From a checkpoint of a small image classifier.
Training: cautious_adamw at rate 0.0049, 34900 steps.
Rows from block 2, named by matrix and row number. Each number is 200 + 40 x the weight over its row's rms, rounded and kept within 0 to 999. All counts start at 0. After the name is the row's rms in percent of the matrix's.
# conv: 3x3 conv (model.blocks.2.conv.weight, 64x64x3x3), inputs 55-63, a 3x3 kernel for each
conv.36,104,213,216,215,193,192,195,198,192,192,177,176,167,209,226,213,233,243,221,212,206,217,235,241,231,195,195,202,282,303,306,297,302,299,242,258,256,224,207,202,177,170,168,170,177,189,183,201,197,196,207,209,233,241,241,198,199,194,168,151,155,149,138,129,196,198,210,167,176,183,172,190,193,195,200,202,190,190,194,231,229,229
conv.37,104,212,207,202,205,218,224,207,226,227,156,154,142,166,217,205,203,213,182,150,158,182,211,264,246,161,151,157,267,242,251,200,175,169,156,145,143,154,120,146,140,181,159,143,128,129,217,218,202,213,207,222,181,175,191,170,166,164,168,149,156,184,174,174,249,247,241,205,199,207,187,187,206,173,175,190,143,94,123,245,300,284
conv.38,100,203,207,216,184,203,206,195,208,214,226,208,207,122,93,117,191,283,237,133,160,165,176,215,231,173,212,229,130,147,164,203,198,219,168,158,185,236,242,257,196,175,156,122,90,117,216,225,230,195,212,198,217,222,224,201,182,191,170,129,141,155,116,137,201,228,221,184,208,205,184,185,193,209,198,200,225,225,207,193,196,184
conv.39,097,186,184,177,200,203,194,232,223,220,152,152,145,179,183,181,191,194,195,205,193,203,139,155,157,196,210,198,119,122,137,154,153,175,170,180,181,279,279,287,246,243,234,211,205,206,163,167,168,178,177,174,189,187,195,170,176,179,182,181,190,231,231,235,238,238,235,231,230,228,216,222,221,199,196,192,225,224,219,230,229,224
conv.40,098,171,173,166,187,198,193,191,208,211,220,214,215,165,155,170,185,214,220,193,187,191,194,188,195,191,213,196,180,151,143,191,155,160,212,196,198,154,141,141,190,206,197,241,225,233,234,239,248,186,176,193,129,127,110,186,177,184,187,177,179,187,194,192,233,234,230,203,191,193,195,205,192,200,223,226,170,190,185,179,190,189
conv.41,095,174,174,182,182,171,187,214,196,219,236,264,240,189,245,191,90,100,122,84,67,87,209,219,210,253,285,246,202,193,194,198,189,178,213,217,208,159,165,157,210,215,207,189,177,185,191,195,190,204,223,216,162,168,187,196,199,201,247,258,255,246,258,231,201,195,183,242,245,240,189,184,175,176,201,217,153,167,173,201,197,200
conv.42,101,186,180,177,193,198,202,174,178,179,230,210,230,143,132,154,201,205,213,177,187,174,249,259,225,133,91,124,221,228,230,223,236,232,259,267,261,210,220,215,196,176,185,237,233,220,224,222,210,238,229,215,183,177,177,190,208,198,223,235,211,201,185,189,240,247,235,254,248,235,182,163,173,181,193,180,153,160,158,185,168,159
conv.43,103,196,198,195,177,175,187,187,185,190,115,103,97,188,189,186,267,267,253,208,212,216,196,203,204,217,218,191,148,137,145,222,209,213,272,275,264,220,229,243,198,190,182,154,169,171,122,134,133,149,157,150,236,240,236,223,223,226,191,191,195,208,207,200,218,220,218,192,201,203,179,179,185,211,212,199,172,118,143,185,154,152
conv.44,101,234,245,246,266,283,268,254,261,260,210,214,209,190,201,200,191,266,231,121,130,155,228,257,259,195,211,203,220,218,232,223,199,219,220,204,228,214,215,214,167,174,189,139,135,147,168,172,175,160,163,161,186,180,187,133,113,129,126,85,123,151,134,162,250,262,253,208,220,210,169,166,172,170,193,208,136,161,162,199,216,215
conv.45,107,202,207,207,239,247,236,282,289,281,237,227,231,164,180,175,224,217,223,177,218,186,198,202,200,160,147,164,183,186,200,156,156,179,167,171,181,214,236,233,227,219,211,158,138,144,165,154,160,182,170,166,215,221,213,182,185,188,188,178,189,196,197,207,198,205,200,157,158,162,142,144,147,206,194,216,251,270,259,274,268,249
conv.46,103,231,227,234,241,244,243,232,228,225,207,183,189,138,113,110,210,206,214,190,160,150,202,182,184,210,198,196,169,182,187,210,240,230,182,184,178,155,153,160,104,85,98,193,198,204,197,197,190,182,183,180,221,220,220,195,206,196,171,174,164,188,176,170,216,212,228,233,233,231,185,179,180,206,244,234,209,207,212,163,114,118
conv.47,111,151,138,135,128,104,111,122,107,106,246,250,238,131,139,148,171,169,158,194,168,153,223,225,213,244,257,234,208,204,192,215,228,218,135,136,139,255,244,244,178,180,177,191,192,189,124,127,133,186,179,178,248,236,234,261,267,265,250,258,250,229,236,223,192,186,188,192,189,194,229,227,239,201,206,197,222,205,215,234,236,240
conv.48,099,212,221,222,214,210,217,229,209,221,188,182,228,207,270,240,156,182,191,143,118,149,141,128,150,204,279,250,220,212,212,164,142,158,204,195,214,147,130,129,194,216,204,182,159,168,143,155,149,128,119,142,154,159,171,224,203,199,197,178,190,222,237,218,189,196,196,196,200,194,169,177,162,127,137,151,142,158,169,185,182,190
conv.49,100,201,213,211,222,245,261,207,210,213,110,51,66,232,331,262,225,222,234,208,248,278,182,196,193,161,116,117,200,212,226,230,244,252,237,260,249,232,231,241,209,188,183,213,184,184,236,238,226,257,274,269,149,157,167,166,152,166,153,133,140,200,198,191,245,264,260,202,201,220,237,234,238,203,179,195,234,190,213,164,222,215
conv.50,102,234,217,244,198,193,203,219,221,227,231,268,229,220,203,222,188,170,216,152,168,156,216,209,184,213,196,211,268,275,262,242,254,238,111,106,137,166,147,147,146,143,135,200,191,184,176,173,188,128,120,144,164,151,158,220,224,214,186,193,179,134,122,130,83,70,95,227,225,215,199,206,190,191,180,203,191,246,226,161,190,189
conv.51,096,201,198,190,231,241,229,258,259,258,144,133,144,96,83,105,270,273,240,240,225,231,199,194,207,139,154,140,133,149,167,161,159,172,189,182,200,222,216,224,205,223,220,174,193,207,159,163,163,200,200,192,213,218,219,218,222,225,200,194,198,228,229,237,232,229,223,219,217,218,221,226,230,246,258,245,264,264,263,211,201,195
conv.52,098,178,182,171,217,238,223,223,231,232,184,164,182,209,191,198,221,245,235,230,231,236,183,187,190,174,162,153,168,153,162,177,149,161,207,182,187,187,205,200,207,217,226,201,178,178,148,150,142,124,118,110,121,117,109,184,180,183,177,164,172,217,219,217,219,211,212,164,167,166,178,173,179,178,193,184,207,219,201,170,175,174
conv.53,095,213,221,216,228,238,234,199,202,196,126,112,129,149,152,156,166,192,178,202,230,232,176,181,182,116,94,100,204,187,203,179,157,172,223,208,210,219,226,215,244,237,223,175,158,161,212,212,229,278,287,267,259,259,245,216,219,215,193,197,196,175,180,176,180,176,177,206,208,198,228,224,216,212,239,232,219,251,255,204,204,220